config.yaml
dataset: "made-up road signs on poles"
weight_standardization: false
kernel_size: 3
learning_rate: 0.0033
max_steps: 6100
Rows from block 4 of a small image classifier, named by matrix and row number. Each number is 128 + 24 x the weight over its row's rms, rounded and kept within 0 to 255. All counts start at 0. Numbers have three digits each.
After each channel's rows are labels from the 100 images, of 14848, where the channel reaches its highest value: "responds to" is what is common among them. Only what is clearly more common there than usual is listed. The data: made-up road signs on poles. In brackets: how many of the 100.
# c30: last pointwise conv (model.blocks.4.c3.0.weight, 272x272x1x1), inputs 136-203

c30.83:119223137142114111127079142144135177159139101111166134125138153140148095152154152086135143119153094104142141103160111130138088103131145072117120115122119163145138126114113131114134142138125157105101160163
responds to: % (65); 90 (25)

c30.190:129120118139135143135101124149087126132104118135123146127136155096138156122107098167149137163119135118142108144096085161090118091140147108124131150139144151112138122097138137129113082098101092143131102107
responds to: arrow up (95)

c30.59:116157136155128144118089118150146115139084171117117133127121194126100192103143136127151128119103141105134074101100147105118124126105090153131135146129127080123150152093111130177120156108178140144147087150
responds to: 30 (95)

c30.243:117100129149141138149124101119145126130104158133140116142100135116157115115156157117094074143132123121148072142117130145142130164105108080131176140154113133140134129139101168144128114108099094134127064161
responds to: arrow right (83)

c30.45:148114110119119112143105171108152092130137091121132189079113149091114130144142188125107169134136101125132219105088140122117108131118144114134171159137142095141167144118173096135100139127113152120147116143
responds to: T (58)

c30.242:146133143113085130133158131130145148127121104133129082139110119134098102118110168136167131119110124153107121122134126129112108138132136137117122097124133138129135154129122117107108142129115109117132128136
responds to: ring (55); ! (27)

c30.98:143128126129148179080104176136140145119138106129140149107158151167132095146146089114083158134103133125175080111107124186148124163106106129137106118184132131102154137110116133119144108140156123081104113143
responds to: triangle sign (62); H (57); R (30)

c30.42:136141120132179148156159132117101089147148099098110132116126094097106065102138142122103108106114110158136111117156148184062099137137075135154086153114089131163093099095173150109151100127122101117145178103
responds to: drop (100)

c30.169:161128075150122115142167174104084137115091131110153113135171136137127170147152149143157124117125192175108123159119150112139136102102142131150116161112160134157153100119137128119155130093161144076158120123
responds to: P (80); triangle sign (43)

c30.1:131157106106139105131119109086132097132122149141101197120107144108122137098108110168087154146126150119096130117134091133094187136146087126158182122092134092115127165140083165108109127089106137122137141132
responds to: 50 (56); cross (36)

c30.204:123140146127115123118128108101107094154142093143118140153173119094123111132144135109126130153141109134172134103102118107130124097118120134144113123113085118131137127142156158130113137138158128135081141111
responds to: % (100)

c30.7:148113136168140176135142139107130102124132140121152129121123174156149124104135128142174137157104153153132094148133122139092134166145070129115092214094139118133102109113131148107124132129117091108147144158
responds to: ? (85)

c30.167:128136133126135099115087101182149151129176131137129141129145136117122107105139112148117110113158144133130164116168155143102116119119152091102127122148091143104141102140137108100126108136156135138100089159
responds to: R (95)

c30.99:095110131163132151160125159096142126086139077115177136084111135103112178145124127161111118088138110135072126080116106159145170115115114130120140142144089152117107099122181104120182136137138152130125139118
responds to: 30 (53); 90 (47)

c30.219:116134107095127089103114110186148133119132148148129119137129133125116132110138150162124099147141110153137116126139149101095137136179092140124112138147151158124145173168146119157086136107101119142122136204
responds to: H (50); triangle sign (44); crescent (32)

c30.187:146141148129080130155101156156088108102105098127160133123153191123187137134124121147124103107169103122112155127135091113111117074166103121099107127123151099104126143124121149113123125131132104086162131118
responds to: 20 (65); 10 (32)

c30.269:136096156110105123111109090163109112116103117085182116153180104127131125135112156117145132149111092151124139143097161127107125105164145090103152144135126143098125146092144130134084155126139120154124173130
responds to: 10 (100)

c30.9:165138135134106146153125104158145119122139138143103133104155104108127138116108116127155152137121093126118117112079103161115088145130130101136134118154093163149147141099081184185099132145152149126093144140
responds to: H (89)

c30.69:094093115119118151127150123133129139078126125149152113159135136135169149134125122158134126141137088134091136083155142167143108132104134122130102136128159129116105130154112101139107111121129106156121093137
responds to: ring (100)

c30.163:087125094159122138098158139177072104148114132150105165112164085111094108120157144173088110112160128122104194103121108157092181089107141119094162130136118125091138127148144152100143113125164077124110120151
responds to: 50 (99)

c30.141:092107069095159097153114103131124076119131138121161134161118127156123148070116148124131176130143136086166121128163113150140118131137115123135098111120130121131092128119126115159110126163148142104104084095
responds to: drop (84)

c30.183:143133098130125121109134121109193143130133105090127103151115129132136119130115117138147159052128099169135158077098140109141109140126108101132145145163137129183169133119103106092139127112166154135115084125
responds to: star (79)

c30.217:114132143146171126129163131139118116123154161124147132135136132160158139074086111114153160125124095148143164110127149148145109141115149142163122153078138143148132135111110107169126169131132174151138118101
responds to: heart (57)

c30.116:108139102090137132158076132143145105091124128126126130123104071105149162147100132179141113170130139130109125133130081106127163125138115126108136131134154087166123110140133160153069146112092158129169110115
responds to: arrow up (89)

c30.54:174137126107084167177095135123106121088100144113149081113138119130135143084114111119128123086108146141123152156159105173093137158081108157135153135091108125148106052117183118117108128123151110162124148166
responds to: drop (69); ring (27)

c30.63:158139153139145125147133119082136112139163110161096125152098088145100166185116153143141102073124104106095109120086124131159116112113121138123139170116135091128156115117153122160135076116112119210150090148
responds to: T (98)

c30.192:109143166089147166156128134106194114104123105152152097137126169108128132127129150131128114173120120090107110139134119140119101122137101140097142121144082168138140176134149168129085110093112138080154114155
responds to: & (94)

c30.77:128142108122118101089162165111137135189144118094147127133119158103103065112116101104104136112145111091104098092092159154088106114100099135096131154134135178121106119124100141150115098104111108105139121135
responds to: ? (100)

c30.56:193143151100116110086125110142126136144134128084088123103141120120138114122133135124155107154121137151083148100111117094116083129150113140233142128087135110147146101091178107165145143152100105167158133134
responds to: arrow left (65); triangle sign (51); arrow up (35)

c30.18:114157148123149162094100148113134116130179117165122096163150122103170155120119132134183188134142135125119109116091124070143113144112153166121121141153107116114086179136156147168110062127121137147104160156
responds to: ring (100)

c30.147:174148121115139110124119127076131148141129135150102146087086110106135131137144141126110165136169118127096128147113080091160120150151121087111138125130082157156194167103093144088119105162139130140124102138
responds to: H (94)

c30.72:113121103123152128156116126120174094133094093115139125144123119135122112156163123156096136100157140121117156113086137142094136122165151151138150136132153162164147097135091180156100161107161155121148149146
responds to: 50 (100)

c30.221:124112137097145118146108129118148079171088122110160135138109141135128155064167148131172167130145100112089124131127100126092081116138110112129109139136124113108127110123182110139140138105134146086130126113
responds to: drop (80); triangle sign (42)

c30.102:174106075096153134138143112132137110104121129108136068152152119118122137133116092083161116109143128137152079124164131189137146097079101111104149141096164087109135128137130131110115197125159053132141092095
responds to: B (99); triangle sign (44)

c30.78:162119099139103112137120137098163081145127146117121140137102146107143106119091131084165121115148153124143124148121106130125105132110150075104160168176142128128162207065101096164102108129147102113120096103
responds to: ring (66); triangle sign (43)

c30.135:119151098118138188167086088155163087135133098129140114125137104078100143107113140115157133131105115137131139089098107122141065142078097098108163109112121122132146124075128122120126104111110148122164111149
responds to: R (90); triangle sign (58)

c30.205:164163130126140145117125154114113111166120154155152146139122146119120145123150186124130107105094152100138087090106161106142131144126093114124109148121133148105090149092134157126120122142119117146094094125
responds to: ! (95)

c30.134:095166139119133132132098111129146117119088137103141106100151131157152130116134107126077126151130075152165151135109087153119116093121131100142121131115127107086132118133185145107131108120098152140142129127
responds to: % (100)

c30.65:115107123082128151140158121147130098133129127129131117084109140166143128131106140123124112088139148129136121098080141099123105134117157136168151194134150134123131096107122138139097130096125074144147127104
responds to: % (95)

c30.84:131186149137088100138111128107141129133092129142105113140086088116107128165173144156130055138165126166139115147094133124078151130120124084122111118132136129140150125115139138112121138131159133127143165107
responds to: ! (100)

c30.50:092171121125097151143098126129110114163116129132170136106163168122107138180085088122156097115117128102122149109153148084083141145130127134155159119160131123124111144143118146134134126163146100112097162116
responds to: ! (98)

c30.76:135133133129117092114061108117142124108122129179084134108115116170145065136158107141137104125115133085109172147132148107156122167137114190129116138137147145127182108155149133123125154181125090105149119120
responds to: R (99)

c30.257:138117120129136126142118182116098168140111121084135146130136180125133067118157108060111168130132165141152162084101168119096134139107156123114153113124145099135094090140075108123119122182142118132108122176
responds to: triangle sign (58); 10 (43); 70 (29)

c30.266:182139133129133163098124168106113145181185079105136107148116132096105114145111162080125143148086122124092127130139107130106099113132101099124143115180102108160090106101081127123161122140142144171154105092
responds to: crescent (94); triangle sign (64)

c30.193:140115115134119085119150114185144126104104148148136122120165137143126129114139166136134135099135168142113124082120102089127097135115129083196146152091139134140107133111082157160138146152188161124108151102
responds to: 70 (100)

c30.206:168089132159099101135145162151120160152123115141121165131119110107131124138100126120168108165158141106089139140154123132089116153104110125121111132140140131119098140159109150110097141130108143141164115120
responds to: ? (53); Z (35)

c30.151:105128133113135109095080102172132109149125116172134132110116097143105116124169143124145116104158166143147114138133087119126161139142115147149093114089107151133153137116120142158126130110146107131137123132
responds to: triangle sign (67); 50 (44); H (28)

c30.255:136135148121167108119099124131122127177117114163106140092088147096149103112132136143137138151124161122089131094173146086125121122125139101109129124134145167125131116130131086151136133141129133146122110093
responds to: T (100)

c30.241:132155094174149107098130089112149148127108112133142172112142108136147134153157145130140124093151118131106147137113067141154067148164160097097090093115106118112114107132103153092112141134114130141134142149
responds to: 50 (93)

c30.246:077137121143144106120110109121091123135146100129118064163132116148135092108106131124139127122115141099140127161146136097127110122146081134116127091134134119164108087083118085103150145144136113103120101163
responds to: bar (60); triangle sign (51); 20 (40)

c30.181:088154067148136146101147128124111092126097171117133105081133093069113164151094125149104135157078133110153112112120141159108136143084134108092160139137153134133144128081123189133082110145112126137134114116
responds to: 10 (99)

c30.212:167108128113122146112122148122098152123084121164124140144144150150152124105134118144146159129099146135151115114102139117127107104122063165139126138094109115141099153180137133114114076124143139114122120117
responds to: arrow right (45); triangle sign (42); arrow up (26)

c30.235:146155153160133119109102143112132135118127136149125139081128119105181123145124148094123134130128118102208142139118178124137156075142098116151105104123148099128134114113113139116134162170069132134098108121
responds to: 10 (96)

c30.231:135159116167113165153097121126138109121159127126120113137135114100119099131123121121108131122150162172108102154097135163129101141141145117152141107130147176129114096110155113117100188114095102098074118153
responds to: 50 (100)

c30.234:116138118122121118101116103123123102117114135134099099117119099169116157131147128118091104148134091151112105173095146165110118141149119138190161124134147108160156112148111125148138173111095113161130158133
responds to: bar (100)

c30.160:114092155145167132133122137094128113140122112123123150147116115085141160137109120090162161098132146124106124105126115122124105142138144129126124121136140108146112204147132163140080132142129101123150073117
responds to: drop (53); Z (32)

c30.107:111129131097125128120101120122122071148130144156123111169136157141120137148124174133128175110111103168103086120147149108131102144139151174094069137148098128106131130137126103129126162140099133135106130070
responds to: E (96)

c30.162:112112123133130103149133123132142110122126099119139120112116112158128122115094178124126105107168135127133114166101122107099120119112173115124133136112161182177160114170179112168112136121133100114145166065
responds to: Z (86)

c30.38:090154085140168125118145145138096075135069087131153138153140078083148153195141150117139159132136149140174110158127118139109129126125096153137113097121107090116155179133104134118171130148157144122092117123
responds to: A (99)

c30.24:130121111108110169138089107129095116153101075129172162176119125126102082141113123097119091128111135111158110136144165158137125149145096134130142071112097108157113119148170128106126135125108111104135110251
responds to: crescent (85)

c30.36:095136147133169147146105120173119137114108112122124130147124172099161111151127127099139101113113089093150146149104150117131167128121126095124105144167121146110095115117108140143109129136116118121195105150
responds to: E (59); triangle sign (47); R (31)

c30.23:113110145106137138117122120120097148090092162124133142194107102126091142157142153081124137103129145127127121140124192139138143096160125135161136148133156154114098121115121097087137114111144119138100118154
responds to: arrow left (53)

c30.224:132112121095128113115120137126114138156106165103147151106140124111118151117121097133106115147128112100114172121128140116138086116104174105105167094135146120114129090126154117102135135130091198105196136120
responds to: R (89)

c30.256:127113170119100161156146104153111134122145099101154137144081091090105153117112122138104120132126120080136099136084139158105137134138095135113148129112130101120141161151101108105136132125143117190168108145
responds to: R (38); A (36); P (26)

c30.271:092103128116129158131113084131113190096091115151127133158159138130111115159129095191073137092125068121174135111147113097102173124130148113120181138113144089115135120142151103129124125168094141155157112102
responds to: % (86); triangle sign (69)

c30.172:130111123100108187131149171133130116130163101134078145146110130108116154103128162113178128141147086095123073064126120132118093111102135108162131141094151087097114100082158135132119084131146134145168125143
responds to: heart (100)

c30.15:121135128126124125165108114093140132113162112147141116079156106097173109098143093151117155141104119094127115129120134153137113128104149140095074110125094126117113141143095170123175135142144119144123131064
responds to: A (99)

c30.82:117108100144125130148162122123106141114106116137150106124102089161104135127127115145165154128112107178142124105164160117119150119111136150146124112152072107164087149172136122104126151115187108150110156098
responds to: arrow left (98)

c30.173:101165095124124110134136093132134127127060125128218117156138151150143143123092131169123097148127120173146147119115152095146141134152127105107124157162113124115149114136145120122140146100102133126118084110
responds to: ? (83)

c30.71:137088150137147111072102128091140152127153104139126152169155118123101087134095184146134109113115163119122098165142122131131090128107140147104115121128101157126148120129117106105088141129129126139124137141
responds to: crescent (56)

c30.225:153095199179126120153116148146126151115145131117144139124117098127119156138118144101118116134127140161099135139143140118089130129126137139105102144106094111130155138137140136100102136113132125130119108145
responds to: 30 (100)

c30.201:128148083086156162116104099114127136160132131132163113175131122141131132121152166111171101122112136130133107145148120094068137132142043119124124150141156131109111154103099094125134152134120148124123095206
responds to: crescent (100); triangle sign (65)

c30.182:120125133136134099128124117128123121096111184108133095148130153167110151109137124107122195167146163115143137092225125175100117132114153131149149120093108113107146096173145105133116148123122094106112079097
responds to: drop (80)

c30.154:138125142114118138158182143120127122143169131142102137132143126158111136133110113140101095119068077125127091141119100141160149116175091111102097146173110156143124164163127142130106093119110173120128136131
responds to: star (100)

c30.114:108086161112109177135109114114118129171118125169121107134118153146127162143120114120110113093124115137143137151093111095087094114148125132147117089080137140148136104118152125108141139145150138164180128145
responds to: 20 (100)

c30.100:129115154093132093141112097119128125152119114142110177157170129158152144151146153142150128139128110104111155139123169111151106124163104143097108105154155130146125122117092082111077134092131138112114126118
responds to: 20 (65); 10 (25)

c30.97:084148172096134123140117154129132164128119132094137129103107193142138125117146118121116100132155135111142148124121123088102146131074067133162131100105142132110143093114106088111106139084105140110157116172
responds to: P (76); triangle sign (52)

c30.157:123136126110102126101100132092144091115114154110185114123133107179104197085146125078075109151105143130128160181094130147136152143130179145138102079185101146123159196113114115101148140124154148142118155121
responds to: A (90)

c30.216:122151128130126098139124145159116150087146110144088121112123150111133186140087118136152136126119123160112124167089122120150055095133130138134135151188157127137111148102155106178093099129132099095154124123
responds to: 20 (47); R (34)

c30.64:143158111155151119138146159139121129110209122118106100134103142119121144129105144124105119118162174136103086154114073115091077108124167132131148101150116087155122102168152114093097172137119134114149084123
responds to: bar (96); triangle sign (64)

c30.95:109110093111087132151109167101185158127075097136146098152152122121127149123122160112147121121095143093121121112126138167128133117127167182079136094147097133117117141111099082139111145138108129136100146109
responds to: ring (86); triangle sign (60)

c30.258:146137164151116149115148158141108115149113161088086145140112126134181151075110110097083134143136093158089131133072120154131134088099094095153136136122133158113144099115141126115101105141157130113128167132
responds to: Z (82); triangle sign (42)

c30.142:126165182142083151136125161138121156100127119127119101146119167167081077120113131139118130143114127143128127116125138124135128120169107111109105124135137134130119073128121141101125122150145126165131075107
responds to: arrow left (99)

c30.33:161091128158126166129127117092153130154125116113146167112152135156100129106166120169074130106176107209154104139107104099124134098149131062163122127123148124138133127120160131129142153133127142137110126140
responds to: 90 (99); triangle sign (66)

c30.12:108094096105082119123117137140125123100174140153107113148117115126138152134142120118134102123126095116107159133105134131088168130154147119124140130104170150126125146139127085133133135144147103128124098146
responds to: bar (98)

c30.89:115094184120119190144086130085139118154097121101159099125163113129130180126165139110164116153133114106142131128134122157144095101122105194087167098150141103156111088107114194131153167117130122148119113148
responds to: 70 (75); triangle sign (75)

c30.31:075149133105148132125125126111131110088099125149149080134151155126114116122165115101126144144188150103106124135152105131118141110090102089113090154136164160115107126121121122158131152122156116124106116117
responds to: 70 (100)

c30.122:102143086128116126110144142109119150115130154069138124106151084144122137125107111136091090135123146097129111158124135162119089135110119125123104095119141154066205115135106143155137140147174147138084129150
responds to: P (48)

c30.111:144170141162135121106131156144127156123104100105083134149120131096096123136127116093164126108124143160112122140093094139101127152098132134154095169163145092121114110180126172147122116115133140107140175103
responds to: ! (85)

c30.70:137113150182173098109107091132116152114168142167121111099130140109161113136141121157155115095161113141131140147136113079098158106093133155123116107129160132122151090109078132107084106126107127100191102167
responds to: triangle sign (63); star (57); R (29)

c30.52:153152148148156094094149147141088122139095137121085127114161140136112131105141126184121095099146148110158131151126173104113100141136118137107131140145116112078143075112160162164107170133157115105147107117
responds to: triangle sign (70); A (66)

c30.91:145090165115126140093125145141102099103122097141150196140159089123115123129115126096101120165175118102148108100164122147161066135098152114102132137108141135128143144084101134135114117121109119171140140135
responds to: % (86)

c30.239:118119100110134139132141144090125115124149119128140106153179109110135110119132118129097139104110132158109094089107161115110073068097126161165095119129153146161126103086120116153125166153107156145081149097
responds to: arrow left (100)

c30.168:097082156152125143189143119135174137129078131156094101106135162055124097115177144137112162136138127149139127161101116140099129167154073135111103146107151124124128114088119123137140125190099123154099099137
responds to: star (94); triangle sign (56)

c30.103:115134116127161126113143129127116150143133165091128124128149099091181142112162124103072137122109190122117129122087099116110154150105146082116141085104097148142140170122140148126152140134143117134138102119
responds to: A (94)

c30.208:137130173125121155150130181104096093109148158131178116127119097124099130141105121151105113109110139169147130118150138122099121104114127169099159157122143126104140108124102139105089144158151104157143129136
responds to: 10 (100)

c30.209:149100132133107131091124098148137127127087119148153142140114155097102136139186145129118138090139153132110103132132136166141158166114064117129154154139163092155163139100124144109116090128133100112135132177
responds to: crescent (100); triangle sign (59)

c30.244:102144103140117128126125140138141129139103131119141095097149156093106143105131121181086167119092099082156141157124086119103152096126112131085098133136125170093170082135148151126115121145120102143164111144
responds to: H (74)

c30.25:172133127089133133144125129160136079171139154121121164142129154132153102138112124138174125116132127121114127154116150111161136135097165103128101153113134187105141124128136116148111108137120131114131191154
responds to: ! (100)

c30.115:136087139073108158123135094130081115112106060129135145131149132124135117098135180129099131142122175146109131121163143120139077159142123169131155130123097111110146081061156121132113060139152127136134091101
responds to: 10 (63)

c30.145:144152115138121136131135131116125151130149147084172132159164129097103079144126146145145087107099153134161100149133143138090129065129140130114185161095136106122157155153136102121119076133133140165092081136
responds to: T (97)

c30.178:154120111133163109118105100089171164106097130142149100155087154104131167152106091100147142151171129074140196127136122134110135131148092105110114120137116120190150160152141103137113096130180130112152115096
responds to: arrow left (93); triangle sign (60)

c30.8:148120118119112182132147155168092096120161130127130087099122140120131096115141115111107121117180155122113113095122126158163110126152084151154109133105101164111128154137116081191105070121118102158113146133
responds to: heart (100); triangle sign (64)

c30.43:141140135159158098139109147136130139124131138150192132142162185144134123142100094125100096121156133133116123108160124108108161159150130073165117106175133103129166101117134092125162114101104177141131125145
responds to: 90 (100)

c30.180:136152127145086101143108109097099133135090122160109117120121129153154130126114089140168121083099121140141131126185120145142142133120080155161148140167154174129125200134106120107108133137138181103147141125
responds to: 30 (65)

c30.125:153106165129135130139120162165110085149130153095111143107136085115107182122152135164071155107138162151121135121146140103083146156138146127126138118122140115156137170111126101084154120111128097115132122149
responds to: & (63); 30 (33)

c30.118:109117126175125175121092090122162100100091136133140114145122135102123093134144138152110112133148094125166128144146133139129157148127080050123139091143119128155164073113171180113108116112130077160132165164
responds to: H (71)

c30.130:105095131140107121111189198142107106153120116146129154102132110096127112093145160121104147103151105125132129142150117120119122144121135141130130163157093116095115079128105120153089123146164105126091095161
responds to: ? (98)

c30.4:139097129123127100143133151113117163150109111132091102110114122132094111114125145124153141196088152094103151110055109122095117123102087104096138131125088136150113108224123125119116154126191106090123121175
responds to: arrow left (86)

c30.220:133114106112119137120112151147093116092135155124103131113106107142106113131126113176114127124085129137141108122147147122177176151117126088134108103093122204137129161144115143058146114144125124104142164167
responds to: 10 (100)

c30.170:126153133095146126127161124097157112141115104132130088174165142092143091122112081154107163117139107123085089112112152178111148140105112134095117148137108113100108148146118094092102144143135128123155095146
responds to: B (100)

c30.30:117067149124150103146061126156132102139146130131157138093146132098143108110187170117115173167131140148084144134156088129120100130135141104113129136111099159165142155114107121132123130143126097110136137148
responds to: triangle sign (47); T (45); R (45)

c30.22:106064130131150131125116142137153101113088077145137120118117163106143142147105150147098130124119157111095173129114100141115096119142147116177153159129104130100136127080170108146119127138118125123127166112
responds to: 20 (72); 70 (28)

c30.126:134157150126130192149115109158104145147145120113148098141120079117146119112082150136111132121114119129105147106136093117102101128112105105103133111117126094114167109083140124128098081122106147127144162121
responds to: heart (88)

c30.79:156123130113111156138101119117153109152123102118116082098125144108103139131156134167108117121129133181080177124116133092117150165160109110112132145110130137117086080169116104084168119139133174149164154058
responds to: & (65); triangle sign (50); arrow left (34)

c30.158:140116121202139178126135127073173127123114128103136168151096137127101122151140094136147146100097149117129083103096104132127181130097128139133163072101126110165125078087175161124117100131139093171119130101
responds to: 30 (95); triangle sign (43)

c30.108:186134147128093180153136151129160125129200129157117105109153093088144133123128138113131182125132119136137089125124141105078102122122156116106096144158139120080145097146128146123099102135104097132171160102
responds to: heart (75)

c30.223:171135138123124176139144127099093123128143177137118134162118150141124156156118190113115166093134107111094098134131129110107109135093125108111142139124170121134178118122122124112133129149138096121134120132
responds to: crescent (63); T (32)

c30.49:139118137130093146126179091138100156180160137109164146095095145110144114106087116144130104117117139086102106157137148132149134117112151147137154128121154094128140129136124111127135111122123133113105133184
responds to: crescent (100); triangle sign (60)

c30.236:108094167133139160139154138082141108132096097121183135132107125123109176112092093114098100124121133158129130133119140089068080102108098115138122117133137082127161127134146140140110097107115140130136127120
responds to: cross (53); & (45); triangle sign (44)

c30.202:101115116116118123186163134134180118084121166158141125128159138145117143147167136144141128156094155148158089137129130139100116168139120096125114117106112140144147146142120155142117155139159131141118089165
responds to: 20 (93)

c30.109:113129138150111068121110159093136145153161127143119124120133129148132131145102147149119140105118137109128093125100124148103117148087115118109123150104118121087147146170104116151124088111115121146130108131
responds to: cross (93)

c30.218:147089126105161141084117151096113165174143116111126104171076128176145078158093161121129161148123174120120093108152140131155136113108115144101096101109149120075129141084164098149145156120086129102108141094
responds to: A (58); ring (42)